config.yaml
encoder_arch: "vit"
model: "segmentation model"
dataset: "scattered letters and digits in many colours"
train_examples: 195000
image_size: 48
crop_scale_min: 1
horizontal_flip: false
color_jitter: 0.1
num_classes: 37
encoder_norm: "rmsnorm"
encoder_norm_position: "pre"
encoder_activation: "gelu"
encoder_mlp_ratio: 6
encoder_head_dim: 16
encoder_fused_qkv: true
encoder_bias: "all"
encoder_qk_norm: false
encoder_parallel_block: false
encoder_inner_norm: false
encoder_moe: "soft"
encoder_num_experts: 16
encoder_moe_every: 2
encoder_expert_mlp_ratio: 1
encoder_slots_per_expert: 2
encoder_shared_expert: false
encoder_patch_size: [8, 8]
encoder_conv_stem: false
encoder_layers: 6
encoder_width: 192
encoder_positions: "learned"
encoder_register_tokens: 4
decoder_norm: "batchnorm"
decoder_activation: "silu"
decoder_widths: [32, 32, 64, 128]
decoder_blocks_per_level: 3
decoder_block: "basic"
decoder_attention: true
decoder_upsampling: "pixel_shuffle"
residual_init: "scaled_by_depth"
optimizer: "muon"
muon_scale: "match_rms_adamw"
learning_rate: 0.0076
momentum: 0.98
nesterov: true
orthogonalizer: "newton_schulz_5"
adamw_lr_other_params: 0.0013
max_steps: 10600
batch_size: 128
epochs: 7.0
lr_schedule: "cosine"
final_lr_fraction: 0
warmup_steps: 530
weight_decay: 0.1
adamw_weight_decay_other_params: 0.05
Rows from block 5 of the encoder of a small segmentation model, named by matrix and row number. Rows with one number within an expert belong to one neuron, the router's apart. Each number is 128 + 24 x the weight over its row's rms, rounded and kept within 0 to 255. All counts start at 0. Numbers have three digits each.
Before each expert's rows are labels from the 100 images, of 14976, where the router gives the expert most weight on average: "strongest on" is what is common among them; "colour at peak" is the nearest of a few named colours to the mean colour under the peak. Only what is clearly more common there than usual is listed. The data: scattered letters and digits in many colours.
# router: slot weights (encoder.blocks.5.mlp.router.weight, 32x192, trained with AdamW), inputs 0-63
# up: expert up (encoder.blocks.5.mlp.up, 16x192x192), inputs 0-63
# down: expert down (encoder.blocks.5.mlp.down, 16x192x192, transposed), outputs 0-63

# expert 10
strongest on: count: six; white; yellow; orange
colour at peak: brown
router.20:114119085137100123080126135128084127150122106150127130156119137161104166121079172163107131151113081113101107097115133091156087159116106117147129124172144132133093141167168126141127113113140145
router.21:176121149166092123126121157098112170125090121115155156136146111148154160115075179144116116127125112105119141084121141136087124141114092141104089098120159090132125149161134151162098129108157174
up.12:101108087090109125049122143130101153166089141140130126123140122145101154157106148162166133141091128116137089096129139137132138131137117105077102098117115107116106128125169153120128134151120125
down.12:146145163168157127000141123146134129118150156168118149134113138097131111124141146130137104128117140138123126117120102158116138096141113125125136163128124137097118124107121120101131155073121136
up.13:114134099123158115165122154124102152164103133132122148134140112171147140140100172161117163154078123109127115098168133107074115146079111095082107118118142111137123148134163169122132124148169126
down.13:127141091133124100000147071139137120126132143132133143092112139119077104119141117128141110096137123129112109133149103135122138114136122090175131137138093152142177171104119091112119115178086120
up.14:171169114107180121168136181125149095127115139095128099075167156159126106125117099133136111154130132142118136100091110143116121108151122102125100124125102106121163093118147121133156119112118133
down.14:098104106107129137109173104126155138068134137126118166157135145143084147113096120148117112152132155125095102107105123166145113120107137128191148130125101128140114119130136121102090120110121132
up.15:125141154156135113130135130102104142120116164110156115100152094138080178126127135133153152137112140124110136110162115131140192137118155120166105145117111119146115113153180129082090145113142106
down.15:152172125135141114117098104148138144144150068117141170134136156129166181138101146103139109128152087141116073100107124138173151117146125152103125144149115139141127114108083161137123150155104100

# expert 8
strongest on: count: six; the character D; the character B; the character 8
colour at peak: brown
router.16:156144097105110138121103129116117157140148101147110107147136154128106091119137108133130126136131138116130123153066140116167131112177120111155115165139082157170099125086152103137156142155139147
router.17:140136142153130130134158149122127134112133112110141136078104142126103139103112142106132132129157124129092167097100097119173144153140146141158119099130089112190109072082163115073116173108142140
up.12:162115143155109143105106128119107121136087144147128167175101155089128169107092120109128113108115099103082085069098131137150078126159090115102130168153124103075144128119110158113109165140082133
down.12:146159083138145131065140098161122137116123110172157107120148107117089123123117111131178126139121175149100155069117145112165120146131105122166104121146106121133142141173178102069094125110124152
up.13:126127128189130175117122115148105106118124112167101168150100078108125153139103146148103197096141143149091129122092124146149130133111107109144178111167130111105120127139109156126136136084138094
down.13:105120084108108119113119139145143157130093127136108117138109134155139127126127093106140109161119107111129159087110165081120093118129133148182124110092131092121154119129100112114106130161135144
up.14:105139154127106181143142115127143168145126099119109164111133109137123088161175094131140147170172143145148089105108115131109113144149140129154083131088151140132164142125132123116097103098109141
down.14:110143099135115122110091100132139117149134123113137120095151159167108159097137109156127151098105132145143125116184114109157169127151125121109089095139144122174106167122147133108138165151116112
up.15:121104131111151162137126141139186137138106094151126142105090111156099126119121150080151070103113103120143130129124107101141089155126117118139165104142131095164112130125151132150088139095125125
down.15:126118116117116137110130141136107169153124116137115134142133137121111121137143118132115114105135129121060155142154135147152105140109169066095068098167147060093167151118146153119158146120127119

# expert 13
strongest on: the character W; count: six; the character H
colour at peak: brown; grey
router.26:093133173083136115142095148144101127156163094125098108138112130111133127141121089151133157118157155090136152114139118113119179141124129118146095130114173133140098142148139110149122148134179149
router.27:086112104146139162148148134127130150072100144142106139122125097139136147137079174123155129097096136155131128132187149116153145117155097143126130110118122126147152119124172135085103161092139168
up.12:107154107100097092138108152126160111132142130112124157110089118131173168173145126093130101118075164113149111083137117128168190160105135090103107082128142111091142135143099142109103143116121131
down.12:135088171117132114117129118136091099132129116190160112162100124135141147109127123160112126120163109077156139096109122140146134126168137100150113090114129147136141119088100099136186165093109105
up.13:126121167143124106123075168172138134142098126078143146152118096126115064142133157146126043148102100130158146111131123153117124119126184111176109094157150132140072174108113093135118083142099121
down.13:142135102131153140096104125096146151113133105108160145078151089121156133150121169125102137095103120150147134123070105095178146143170117107170111150135157126130088109136132124098132121104140108
up.14:147172163130106133137098138137154140102171142147125127176123149155161138139152171148157158156127092119117149162124127137094132120122166125106102131163102135116136119142118116160118074142119132
down.14:117165174152144135108110151103113182109088099106154120136131124113125132180122166081122130156092145106195105153114105150154120143137146152081158148101110153114141125111129127191172091114142151
up.15:133122118094142124171134117130167130109166133133118097097105158162099101122129156107147126101122124075163130088139120122131146115098141143141148117134077104128152137165161131133151144108133118
down.15:091115125136164160110105109100117132153129143157138100130130072134141129181143136111097096144145154126146147095139109136144152115102161133111114138147141119178096138136152111147107148139125178

# expert 3
strongest on: orange; pink; count: six; the character M
colour at peak: brown
router.6:151147141128159154144130148122154111108131111167118133180112122126142130169120139127119171116161159127120148125077096127133135174134134077154153143163097140135124170115110153135100081102149172
router.7:107127124140124124155146143125120119134145123114154136076139134175120128151132148097095110152121091147150168156116179108127137158104137141105101103129109103103142122139137164137123133094165128
up.12:125112113143119087137154145118176117162118072110124161087159128121120135176123121122115185134117156129108134089146095179091163114140164154126117140118124105133097110115114091094102191121135100
down.12:125143089084127121157126117122129148132144121135134155081151115117157172125083101126125109145125157120107156083153117135162129129117116146127090115122121131182141145187137138106120133172132115
up.13:130127109071185131123126117116140137125084194138128127142121133139109111089153158117136172113149117120106113117150163131163097127119135119111097136132153085146120140120164112128120126118101122
down.13:097128145154127134089129128099113140124129143123092173130139172109130153134112136091130104121106139096171131103140144097122163125167135108165110142117117121098105150122138137139121124119116113
up.14:096111090109118158156154154117091134135155120137134173106149125103101110124144136142089165109122122097109160167113139111124147128145121151172118128149141130107110108126109126079129094161211147
down.14:079123108148139101185115120111104158177115131063084157125110149102146157125154148142156112134127088110139153144085128135115084114117122133096109113116116146155125072141144126141095136142114142
up.15:096111127109130112135185076133144123108146123142144151156147154162121127098126146158118116177132136142116110132114150163144142127131133105142182153117158126107077164122084164119184139094132096
down.15:139157166165117145148089100125119163123123116109080113113153158118122112174148111144109139102093109149140120131116160125132097168089139164091169152114123148098123116149120151128119148143154131

# expert 14
strongest on: white
colour at peak: brown
router.28:118126136132149124136160131162126137138145139144114163123096076137140087150125158141081142082149165173108097130160136130154137143121090144124126112135101091103100146121159162148163141161135126
router.29:111083155083139098132154126108115080117141130112112146141124154156151128135089086102142141107096115117105133119173130125108128128089135140097106151103168128136130121166135170119109103090155125
up.12:113148108170124131131067147146111145152103163128170151152130132150190135139096145132077104164097090087107141157134102136131121096131151157147150163158111129166106124097134107149168154112117109
down.12:075133157177152171164105135131126077106137121122140099112134126127121178131103153076125116121106077174121071113132144105141128160137145093126153130094081137144142110148100151159118137116117132
up.13:143124135080126118136144078122115139126137132112103105142131121120079119119139105159165094146156142134164111112089138134114121157092124126142106114092152109098092157135168129131112117105125145
down.13:097158133142116156072054116088120137152143151109149130097128115124142131148135112103093154131132051118141119137113141086119126129130106131105150116115072147207149127113202169127118153127141133
up.14:101123116133150098121113090112105095111147167163104116113133117151145101154107097111135137098117121119127129113117163146095119104144128181142165120206126134143148136102113138123131174146140112
down.14:123150162144126080118111111095124105147118094159147164138102118156172123129171108121116118142102135134097143130156083128147155184151135140117118147140102120147122164138141121107095134136110094
up.15:118145136158115120154144117127130148191141150133121156105128159144120133156144149146181080149138130146120116151132137134149131085153124143082130110114067133097083095152105133098103094144120125
down.15:176091081100175082167147142142095117150141142151143135158117099095132155163150104117129131147149115111101128115134154148127107151151078146110123121121144127140071100087106131102136159120136149

# expert 2
strongest on: white; count: six
colour at peak: brown
router.4:118106140142178125132103135131122103093081156138126144138132120128155119107073157131134141115134177128073079083107126134149116149143149117134121166136157151122117129145140125103143102102116123
router.5:113115123111143117147160078129120090105178115131095136175120154126080135120105089143146137103107168151162143143127126106111141160141122080144119145126131158141137149100111136167101105108120150
up.12:129112146089134127162134082090103133121122121169151131145119120104127096115125154126157146177126157119150162123098157107162114104132127087104157116123150160109140131110116112131118151139137131
down.12:101111110087145111108177113113156125144141119102175110139060129122142132147146115168108104106129116168130109135121131158126131090143124145116137136139085101092139136121149138134147101144113077
up.13:143111145091131145123154160118159150123120134130132116111121129167145148133099134123145112121113137098146145129102123123087095108164133135133127152105138118154102147163118117141129127112126124
down.13:111143115084136114113105170145162156122098111129119162119121104126163134194137115144169099093119123135133131125133083147147146090128121143100138169115052137172114102111116110117123130141116115
up.14:136131162140122118108158174167101191127078114127148166115121153131148148138112129110109148100149097123154157091090095127123113114133122128102095071143147102110092134096119135111126174115172124
down.14:128120127106120093078165093136096119161111167159131078105109162148154129116097112142120121107132146148142156094088124107088099112137149089139141123109134141153156152108132121134108120112088134
up.15:139124096044127119133109136139073157150148106140111123094142165120154133205104121112143144121080138129102118119129077119131119150129119145112119105157136143169137125083111125162117136145140096
down.15:103121140124134107137124078136166123115157131150117130138115124194118083089135102132131084161148095140107157158115116140152093169145112137118122112129097135133136116140111127130117126095082162

# expert 15
strongest on: count: six; white; yellow; the character W
colour at peak: brown
router.30:146126123168099116154165139172088110128131159103104175141097136141146138113104171106117092133120106143132117091126127147159096115107109150144124143111135122117185146098143204121141156123109094
router.31:137127125162106148159134103078129069067106150160139102096135144147130094096129110139166133178171162148125160176112126141079168104113122118139147161112084174179154112119097085124136117115157123
up.12:134151138139135115163163135128129144107106172096178132100115158157115134127140117132139177118098150125120116122146124111133101120090140148103162125118110130162139148125155152134119121152112088
down.12:114107147138117144149144122145119137120124134141127145079148161151146134087071124118077117137151117151110176135142084119125128144163116117096147135114104125145139144151124192103140158105129111
up.13:153130155122096145147127087162129140141127149176160152132114135148088141150118162089115134098140101153107124123124130133150137144141155114130143143150184110103144123111135102162107172147115122
down.13:168134096123149115091161119116118104148162163140180112164116132126111125093122135132129145172169124140121108093125098149127106104111125143132137066131149139098149122121183111140173140119121167
up.14:077094103113121154149135121087108133123132130141143140135140129123124137111147106133145175127112143147135105114114169086111115132104110095052186118152143131094115121141100162151143142152113111
down.14:120109139105116154085150151158135134150099126136144162114124106126115118108139111087113160097115156126105156146124128112158125185073142112126148088156165137145132096132143119113161154117151147
up.15:137126113163124108138150139083114159117137161151129130120146101094149075113183145137125105144134163132140138140151132128121144150072110113157144115120120138102158162129135144100126144129097134
down.15:096132112101120110072136074155156092099115110136132110118146138104073090132135091153166092102117097166115150143129147160111161122139101113110130093120146125146101145128116117100138129132155127